config.yaml
n_mels: 80
hop_length: 160
input: "log_mel"
spec_augment: false
norm: "batchnorm"
residual_init: "zero_last"
optimizer: "muon"
epochs: 87.5
weight_decay: 0.01
adamw_weight_decay_other_params: 0
Rows from block 6 of a small sound classifier, named by matrix and row number. Rows with one number belong to one channel. Each number is 128 + 32 x the weight over its row's rms, rounded and kept within 0 to 255. All counts start at 0. Numbers have three digits each. After the name is the row's rms in percent of the matrix's.
Before each channel's rows are labels from the 100 clips, of 14976, where the channel reaches its highest value: "loudest" is the band of the loudest frequency at the time of the peak; "lies over" is the class under the peak. Only what is clearly more common there than usual is listed. The data: synthesised sound scenes: up to three everyday sounds over a background. In brackets: how many of the 100, against the usual share in percent.
# convs1: first pointwise conv (model.blocks.6.convs.1.weight, 192x192x1), inputs 96-191
# convs3: second pointwise conv (model.blocks.6.convs.3.weight, 192x192x1, transposed), outputs 96-191

loudest: 4000 to 8000 Hz (57 vs 10.7); 2000 to 4000 Hz (32 vs 13.2)
lies over: coin spinning (50 vs 1.5)
convs1.190 122:178205152141140112151154136186131155150158165136091085169115137072154139138102108123082096118118098142125133199100124124096156131110134167141103138132141129132127129083115114178147128178197152157086148116123154242129113084100116141178141155134071090113148102160137153107085106079131108134
convs3.190 106:163108112140058188132128116132208154173100085095143129141129138168090093116092147097176180119152128139125113157120147136205121197137113122170176141086168103121172119118118132193109180174191125070041177134193090117132102171146131088136158132084094099091099030143116128168087161090130130125

loudest: 1000 to 2000 Hz (49 vs 17.4)
lies over: sawing (37 vs 1.9)
convs1.163 110:107121143144113143109127093097146048134133084078134116110117127132190134132129109163152078086131132128180098149158149097078175146137142120136108105147092146124112090082132134184111171112123095116121153188154162124185124078148081057138105122147131176114143091093151122102129159168131139124
convs3.163 108:140156120130091162157130105179121154112158121155114190071133120111130082157133190172126131097159150143120137185113165123049131079125138227095134050141131142152132136171130113073158097113108135177117141161147141141089129056080107120109167145084105130138130108098140103116184106097118155108

loudest: 1000 to 2000 Hz (44 vs 17.4)
lies over: snoring (26 vs 1.6)
convs1.2 094:136103165048130072084122107144118124167170143105114101131106182164178149134118115117130184114141125177123089081184103091102137158122125134131113063078158153180161064137174091133131154111096176138151140122174139074149107171103091090078097156148123120036118102126117155218154141147141057135
convs3.2 095:167150134110141175136171115183133194108150156171102150124110197145116121084110106166146130086173124092139141110124091077162069171150131094138153138148118153118118145092107132144127112098150109137145161142118113133112142074052174087146120190109128129093074176104158131102140152186112201114

loudest: 2000 to 4000 Hz (32 vs 13.2)
lies over: sawing (31 vs 1.9)
convs1.53 100:174057169167121090143143161142102139178094119116153168221115086149122127101149102119125124096174159144146126163151155138124177121124128088106101175174100131156123076108165182184104121147139118122156087116158140129122070108152136094189125118087206142119088101171139144129166157143138073105
convs3.53 096:122100149178101145127112162146217181114144100151209091158150160134130106088122181181124144115120142147180163144122108096115125131099121138112148153116138161070146129181094147162122117169087173123139130203155157113102085131101085094135151109155178128111121147115098163117255149127168194160

loudest: 4000 to 8000 Hz (30 vs 10.7)
lies over: drum roll (35 vs 1.4)
convs1.130 096:094103136121080061142178099112078109118152098165141121197140135127085146130126126135121118121105147150093132110100148206103143154126101143075131142076113095147119126148204189088142158156085143138163084139097096156158119138068112143108165123206118121128109125089094190190140133166142136165
convs3.130 092:111163153169118111099147149121109154150081116135172167134113109133122144202144120134108181112135134102170156185145146142143130119098127106160189168130112202114110150125148102143210125112182170149146110149149143131129134129178167147153091149156134139076109155135177114109178130096071106141

loudest: 4000 to 8000 Hz (58 vs 10.7)
lies over: coin spinning (50 vs 1.5)
convs1.172 107:099182133173110068112114127151098139100110138160182146148154127143089070080099110105156112134090083112148134062071136134100106127114148134075141153094156085138142133125170155149134000163163136096131117114115131139141107105127200137120198125140071124080116164087145126091121147150159131165
convs3.172 105:109132162125151124141123131152133145147139101109092136148189147134192117160154143098112120124132133104129125103129091118127157122108159147107176134142072110136059126162072134171147000090095182140125148144118173153180108131120139098140136128177097134134110158192102170154152093115118138117